From a checkpoint of a small sound classifier: widths [192, 240, 288].
Rows from block 2 of a small sound classifier, named by matrix and row number. Each number is 200 + 20 x the weight over its row's rms, rounded and kept within 0 to 999. All counts start at 0. After the name is the row's rms in percent of the matrix's.
After each channel's rows are labels from the 100 clips, of 14976, where the channel reaches its highest value: "responds to" is what is common among them; "loudest" is the band of the loudest frequency at the time of the peak. Only what is clearly more common there than usual is listed. The data: struck, bounced, scraped and rolled objects made by modal synthesis.
# conv: width-3 conv, stride 2 (model.blocks.2.conv.weight, 288x240x3, each kernel summed), inputs 0-119

conv.60,099,166,239,217,205,208,210,192,196,179,185,187,174,153,193,190,192,231,218,207,209,185,227,167,177,199,188,190,220,227,194,166,191,225,188,181,157,185,181,200,241,170,165,189,216,191,196,197,208,175,205,229,184,193,175,203,179,197,158,213,168,194,188,203,208,234,195,170,218,184,209,197,190,237,196,209,211,251,202,219,167,194,186,217,217,233,196,197,212,175,173,170,203,173,160,181,213,173,162,201,204,207,215,191,218,198,187,233,212,210,195,197,181,227,200,240,188,197,207,188,184
responds to: rubber-like damping; repeated hits
loudest: 500 to 1000 Hz

conv.247,088,204,205,203,220,214,203,194,215,197,191,210,163,180,233,208,197,198,219,188,172,219,167,233,200,214,214,217,167,218,227,212,197,202,196,213,199,233,188,181,184,201,170,216,205,202,177,178,196,178,214,199,168,197,194,194,211,217,192,242,174,175,203,180,179,212,216,195,192,192,223,214,205,173,198,219,172,174,231,183,235,212,211,202,201,213,191,216,252,193,199,165,191,195,193,217,180,181,213,216,205,214,172,175,184,233,190,161,204,204,165,198,218,208,188,183,223,204,185,204,212
responds to: rubber-like damping; repeated hits
loudest: 1000 to 2000 Hz

conv.14,099,149,188,207,210,214,183,204,182,198,174,178,181,240,189,219,199,186,181,205,159,203,170,175,217,213,195,181,186,166,204,188,185,233,189,218,186,216,190,213,191,213,210,188,170,188,201,203,200,210,214,238,211,192,205,206,215,220,219,155,198,220,200,227,244,216,204,243,163,233,224,187,194,189,159,192,229,212,185,165,190,193,226,214,191,209,206,187,185,182,199,227,206,182,212,184,194,170,208,171,179,188,181,208,210,180,169,167,203,198,213,189,220,189,170,221,194,199,218,184,226
responds to: repeated hits; rubber-like damping
loudest: 500 to 1000 Hz

conv.251,097,182,182,200,186,198,148,190,213,188,178,216,226,180,186,228,171,186,178,222,211,214,199,224,231,224,155,221,179,215,204,175,211,190,163,220,195,196,203,185,211,202,211,167,197,200,208,171,177,231,206,214,171,222,209,220,209,188,215,190,184,197,228,166,175,201,205,199,183,251,217,216,202,206,203,174,193,190,184,209,223,224,192,220,204,211,182,209,172,237,200,203,196,200,231,169,195,199,234,199,190,225,224,193,188,177,237,213,196,195,206,174,219,209,166,198,192,184,179,166,201
responds to: rubber-like damping; small; action: repeated hits
loudest: 500 to 1000 Hz

conv.36,104,185,207,207,198,220,178,192,199,194,178,192,196,167,194,215,179,219,164,188,192,177,202,180,239,182,202,207,192,200,214,184,198,185,202,179,163,209,206,179,192,183,165,179,216,220,218,174,220,150,217,216,204,195,184,174,239,184,172,222,179,213,171,201,171,184,172,189,229,178,206,190,214,197,188,163,163,170,199,192,200,210,212,208,209,200,237,232,144,187,217,194,185,215,180,196,183,216,182,194,177,199,227,159,169,201,182,212,194,227,211,218,199,195,197,195,177,208,173,196,185
responds to: rubber-like damping; repeated hits
loudest: 500 to 1000 Hz

conv.119,090,187,195,194,184,198,204,216,187,222,193,197,199,205,209,197,215,207,194,180,191,183,192,186,190,211,173,203,232,213,189,182,236,191,177,198,191,200,198,165,176,222,192,194,220,236,172,214,213,157,240,181,191,236,171,209,230,174,166,169,211,160,214,221,225,189,199,195,226,209,175,223,213,240,193,209,228,197,197,241,216,176,203,188,194,186,220,180,172,200,206,237,180,179,197,216,232,217,234,189,199,192,203,179,204,210,199,182,183,198,196,211,204,196,183,225,201,214,183,200,213
responds to: repeated hits; steel-like damping
loudest: 500 to 1000 Hz

conv.66,092,210,171,174,189,208,212,173,171,189,206,193,241,193,208,168,215,178,226,202,190,175,213,179,182,190,180,197,170,215,217,177,181,214,216,183,169,212,215,202,193,199,188,213,221,247,178,182,208,249,207,202,194,212,227,223,175,215,186,198,232,202,190,220,211,182,186,202,190,202,194,183,219,177,220,229,194,179,172,185,193,202,212,156,197,180,179,224,213,206,226,193,189,235,225,191,226,183,173,214,188,210,169,189,198,175,191,185,206,220,213,179,230,209,203,223,190,176,166,203,213
responds to: repeated hits; rubber-like damping
loudest: 1000 to 2000 Hz

conv.240,095,189,192,190,185,220,203,224,198,159,190,205,192,146,184,174,205,190,204,195,196,191,207,169,150,206,198,222,175,195,207,208,172,159,171,177,211,204,196,156,196,214,171,186,229,234,194,202,213,167,238,190,169,198,164,182,194,207,223,210,185,176,179,201,188,190,178,200,175,221,168,201,168,201,200,195,207,194,205,180,191,219,186,201,219,241,205,198,195,174,171,251,179,196,194,224,173,193,210,216,217,191,182,182,201,202,183,217,160,200,199,200,184,209,182,167,203,209,193,177,197
responds to: repeated hits; rubber-like damping
loudest: 1000 to 2000 Hz

conv.185,097,216,195,181,215,186,151,194,193,207,187,206,171,232,187,223,180,171,210,192,215,184,196,206,200,217,192,203,186,188,192,209,194,207,178,197,199,208,215,229,196,169,201,241,244,182,207,199,216,221,203,201,189,168,175,205,231,203,160,204,154,197,189,165,210,209,200,228,184,191,197,226,213,163,185,206,201,160,204,213,171,220,204,192,219,221,158,208,226,230,224,204,208,227,224,208,225,205,214,198,201,214,226,201,196,193,223,149,192,223,182,179,192,187,195,177,190,217,193,188,197
responds to: repeated hits; rubber-like damping
loudest: 500 to 1000 Hz

conv.208,105,214,191,188,216,223,177,200,229,199,207,195,166,175,197,179,195,202,245,212,222,229,198,220,182,190,220,204,216,181,202,205,205,188,203,203,234,206,185,200,204,192,191,199,204,196,189,178,192,252,218,165,214,192,228,225,242,213,203,168,193,187,236,175,170,227,200,164,183,177,230,196,197,201,183,184,243,188,217,229,200,187,185,200,208,213,197,191,209,173,206,199,208,198,225,170,199,178,207,189,202,179,191,178,258,196,190,181,186,203,210,221,179,211,212,185,226,196,214,192,245
responds to: rubber-like damping; repeated hits
loudest: 500 to 1000 Hz

conv.138,096,223,212,206,163,205,184,192,203,195,222,190,202,215,204,216,157,188,219,197,198,225,178,199,170,201,212,214,202,204,171,192,179,204,204,217,212,235,178,210,227,208,191,186,208,212,217,189,164,190,222,169,259,192,194,204,183,183,193,172,201,183,180,220,196,173,208,212,221,192,238,204,209,216,214,181,243,184,199,172,186,206,237,191,191,180,200,177,224,210,192,209,157,153,203,208,159,223,207,188,186,218,222,196,212,181,218,203,188,232,211,208,212,221,171,183,246,169,236,184,189
responds to: repeated hits
loudest: 500 to 1000 Hz

conv.102,099,183,214,218,198,193,208,191,206,182,186,217,185,201,185,188,224,181,218,197,205,182,201,186,206,227,208,190,188,194,208,214,216,183,243,228,187,223,195,175,216,174,193,194,180,195,169,170,188,170,204,193,206,157,191,197,226,240,241,216,202,206,216,228,191,206,178,182,157,174,179,222,203,220,181,210,226,147,181,204,213,221,182,177,163,219,136,198,190,232,211,189,194,229,246,202,197,181,196,165,186,202,209,163,208,183,195,224,173,229,196,209,173,189,198,167,212,175,192,210,215
responds to: repeated hits
loudest: 500 to 1000 Hz

conv.275,098,234,216,206,200,192,196,186,197,200,182,198,223,202,197,203,185,171,235,200,206,221,211,191,211,216,186,152,206,208,170,214,151,179,181,202,231,172,207,188,156,212,216,184,222,224,166,211,186,205,197,176,191,240,187,234,183,174,228,194,222,170,201,195,202,211,200,220,185,218,199,206,206,215,191,220,181,165,194,149,180,235,191,187,206,229,198,187,200,172,220,183,221,204,188,215,211,203,215,214,215,206,192,188,174,221,187,195,207,223,166,186,175,199,213,201,194,184,180,199,186
responds to: clipping; text has "clipped"
loudest: 1000 to 2000 Hz

conv.207,100,178,191,211,201,178,225,227,250,191,194,218,236,186,171,217,208,199,204,192,177,204,190,190,220,231,190,184,179,177,215,222,200,224,192,183,218,234,198,197,183,206,191,213,174,219,193,200,174,215,202,165,217,204,201,216,197,240,198,213,184,223,225,194,183,260,210,203,218,218,190,213,218,166,229,199,171,208,225,225,212,202,193,174,217,200,171,224,192,229,225,247,168,202,232,241,178,218,210,231,184,212,189,165,182,213,224,191,194,200,231,194,191,154,213,189,193,179,228,214,183
responds to: repeated hits
loudest: 1000 to 2000 Hz

conv.259,100,211,215,196,174,251,183,186,207,193,159,166,209,224,200,220,206,194,197,200,220,205,165,212,185,190,197,234,266,193,185,206,189,198,206,236,234,171,192,185,209,193,191,222,191,210,240,191,137,173,181,210,219,195,199,184,170,207,201,188,218,191,212,190,228,206,194,159,184,225,210,206,170,222,193,178,226,181,211,220,174,201,234,238,228,208,228,219,193,231,238,207,191,197,202,229,163,229,173,215,217,192,194,216,193,183,193,214,216,186,196,212,218,222,194,191,176,204,185,167,180
responds to: repeated hits; rubber-like damping
loudest: 500 to 1000 Hz

conv.42,101,164,188,194,192,207,183,179,181,204,201,227,188,197,214,201,211,204,208,198,172,174,195,198,167,207,207,206,212,221,198,209,187,219,198,186,190,175,159,180,185,231,219,193,216,205,181,217,227,205,213,176,216,225,237,215,224,162,217,215,165,190,186,170,176,216,206,197,218,181,213,217,181,225,208,211,188,242,190,163,181,224,207,183,192,204,222,199,252,211,214,205,198,185,209,207,225,203,185,196,189,196,162,200,230,177,199,176,153,189,160,178,239,187,186,166,173,192,225,214,189
responds to: hard striker; rubber-like damping
loudest: 1000 to 2000 Hz

conv.32,108,248,195,206,209,190,197,173,193,188,204,192,213,165,210,241,202,203,179,177,202,205,196,207,197,218,235,189,224,219,200,184,270,218,214,212,184,172,191,225,195,195,190,176,241,202,197,186,189,216,216,219,216,176,202,207,212,193,218,234,153,207,214,182,195,184,210,217,168,204,186,192,207,185,204,201,189,200,217,213,190,231,211,168,204,190,231,215,212,251,217,186,210,196,221,188,196,206,237,161,199,216,195,199,191,171,193,157,186,224,155,216,170,195,216,204,206,217,202,203,215
responds to: hard striker; rubber-like damping
loudest: 500 to 1000 Hz

conv.125,093,219,179,178,209,224,211,181,206,203,214,203,180,202,192,209,237,211,169,185,220,168,224,177,240,238,203,246,174,149,160,172,191,207,216,225,180,194,200,190,209,178,195,182,202,243,204,206,220,209,210,200,177,201,190,187,158,165,202,203,194,181,218,203,207,212,163,165,211,208,177,175,200,177,171,208,208,228,171,178,218,224,200,186,194,223,213,195,230,191,215,227,172,205,206,195,203,204,199,209,199,214,184,160,183,177,176,204,213,228,204,169,199,231,207,188,221,205,204,196,195
responds to: repeated hits; rubber-like damping
loudest: 1000 to 2000 Hz

conv.243,088,186,182,199,215,188,220,196,180,211,177,179,193,192,203,222,201,184,193,205,168,166,211,208,192,191,196,167,198,208,225,200,200,197,194,196,223,188,211,186,186,188,197,228,171,223,167,193,168,217,222,249,189,195,207,194,221,190,206,209,202,195,187,173,184,193,225,201,186,162,221,229,201,197,190,194,187,169,173,188,190,178,230,173,212,183,188,171,215,170,180,175,191,196,204,218,223,227,201,191,199,209,230,168,165,200,165,203,160,205,166,184,137,209,205,156,226,218,205,196,168
responds to: scraping
loudest: 500 to 1000 Hz

conv.194,101,201,240,200,204,194,221,227,192,203,193,238,219,211,208,193,216,198,197,171,250,199,213,218,184,177,205,221,203,207,207,180,199,189,209,199,218,219,183,239,192,197,213,232,180,213,208,196,172,229,203,178,187,238,181,220,185,198,226,164,185,175,220,225,211,195,193,183,190,188,206,213,243,200,237,222,228,200,226,216,180,213,189,222,152,230,217,207,216,231,190,172,169,206,244,210,237,207,227,167,179,176,194,201,188,215,197,166,172,219,202,178,177,186,205,170,204,207,180,196,182
responds to: repeated hits; rubber-like damping
loudest: 1000 to 2000 Hz

conv.150,106,173,224,209,203,223,212,211,173,229,220,200,189,197,205,217,186,204,210,195,192,201,213,181,181,181,212,166,196,204,164,174,217,196,206,146,198,213,192,215,258,222,196,185,200,202,177,162,179,203,223,207,182,209,216,227,216,165,211,208,217,155,233,190,180,215,242,199,183,231,205,171,214,207,192,181,164,201,203,210,167,199,183,210,185,213,224,182,180,195,192,187,198,191,204,170,180,201,247,163,169,214,223,202,170,181,220,159,191,216,199,234,204,191,179,200,185,189,209,205,202
responds to: repeated hits; rubber-like damping
loudest: 500 to 1000 Hz

conv.46,106,206,211,181,178,165,193,200,197,218,224,186,169,181,155,171,177,242,263,191,230,224,191,214,194,195,210,191,220,217,195,221,180,213,193,196,149,193,195,223,233,177,183,193,210,198,197,202,190,191,213,254,218,168,215,228,194,192,226,182,202,214,189,218,233,215,228,200,194,210,240,218,202,241,192,193,192,223,216,208,208,197,185,206,223,192,219,220,196,206,251,169,214,206,174,183,214,201,203,223,172,208,217,208,217,211,226,198,190,232,207,210,232,223,213,232,187,179,190,155,203
responds to: rubber-like damping; repeated hits
loudest: 500 to 1000 Hz

conv.50,103,197,214,187,197,215,170,203,170,206,185,177,193,179,216,182,209,209,213,188,148,202,189,216,175,192,225,191,229,185,169,224,202,199,181,181,237,221,243,167,214,199,171,218,199,200,182,194,203,165,209,206,196,178,212,181,216,203,183,197,202,182,170,198,231,187,197,217,239,212,199,218,180,185,191,177,178,192,199,205,203,203,213,206,215,171,197,175,233,185,194,208,190,208,202,206,184,162,224,171,136,173,199,216,191,210,188,183,182,193,201,193,228,234,162,213,191,212,207,204,202
responds to: hard striker; repeated hits
loudest: 500 to 1000 Hz

conv.265,096,181,179,195,220,169,222,221,188,207,191,187,222,237,206,202,154,184,190,195,206,201,179,203,206,241,204,251,179,159,207,207,188,173,224,190,227,230,202,209,206,187,193,193,236,206,168,205,183,172,215,192,183,209,196,244,203,214,242,220,205,214,194,210,183,217,192,188,186,205,220,242,214,186,172,188,172,151,179,180,211,205,253,199,205,190,214,192,201,191,194,197,238,204,171,200,240,243,227,228,226,209,192,172,229,198,217,191,213,213,192,200,177,187,196,184,220,193,217,211,195
responds to: repeated hits; rubber-like damping
loudest: 500 to 1000 Hz

conv.270,102,168,159,192,178,147,199,222,223,215,204,203,184,188,202,186,211,222,215,214,230,195,227,198,189,224,203,217,211,225,242,206,204,195,207,197,227,209,187,200,177,213,230,212,207,201,226,214,255,223,219,184,189,181,201,171,138,181,201,228,226,218,208,224,209,221,186,239,188,192,173,217,177,219,193,173,210,195,182,198,191,205,184,190,215,168,196,199,180,187,218,188,207,204,223,190,202,232,218,238,190,193,218,231,208,192,193,171,246,191,226,205,180,235,194,214,189,211,181,166,223
responds to: repeated hits; rubber-like damping
loudest: 500 to 1000 Hz

conv.200,092,200,182,206,192,240,237,216,211,223,223,193,193,235,200,223,210,205,196,200,222,205,195,189,172,211,187,210,179,186,234,219,179,208,196,180,181,232,195,217,196,188,196,187,207,181,169,215,161,180,183,178,158,179,190,153,191,213,187,189,206,224,222,204,222,190,218,191,202,227,150,196,208,195,218,222,202,174,134,221,186,187,206,220,172,203,217,187,169,168,170,195,210,171,184,202,215,231,196,183,189,209,182,209,213,217,202,203,176,202,192,187,190,201,202,169,201,186,176,177,191
responds to: repeated hits; clipping; text has "clipped"
loudest: 1000 to 2000 Hz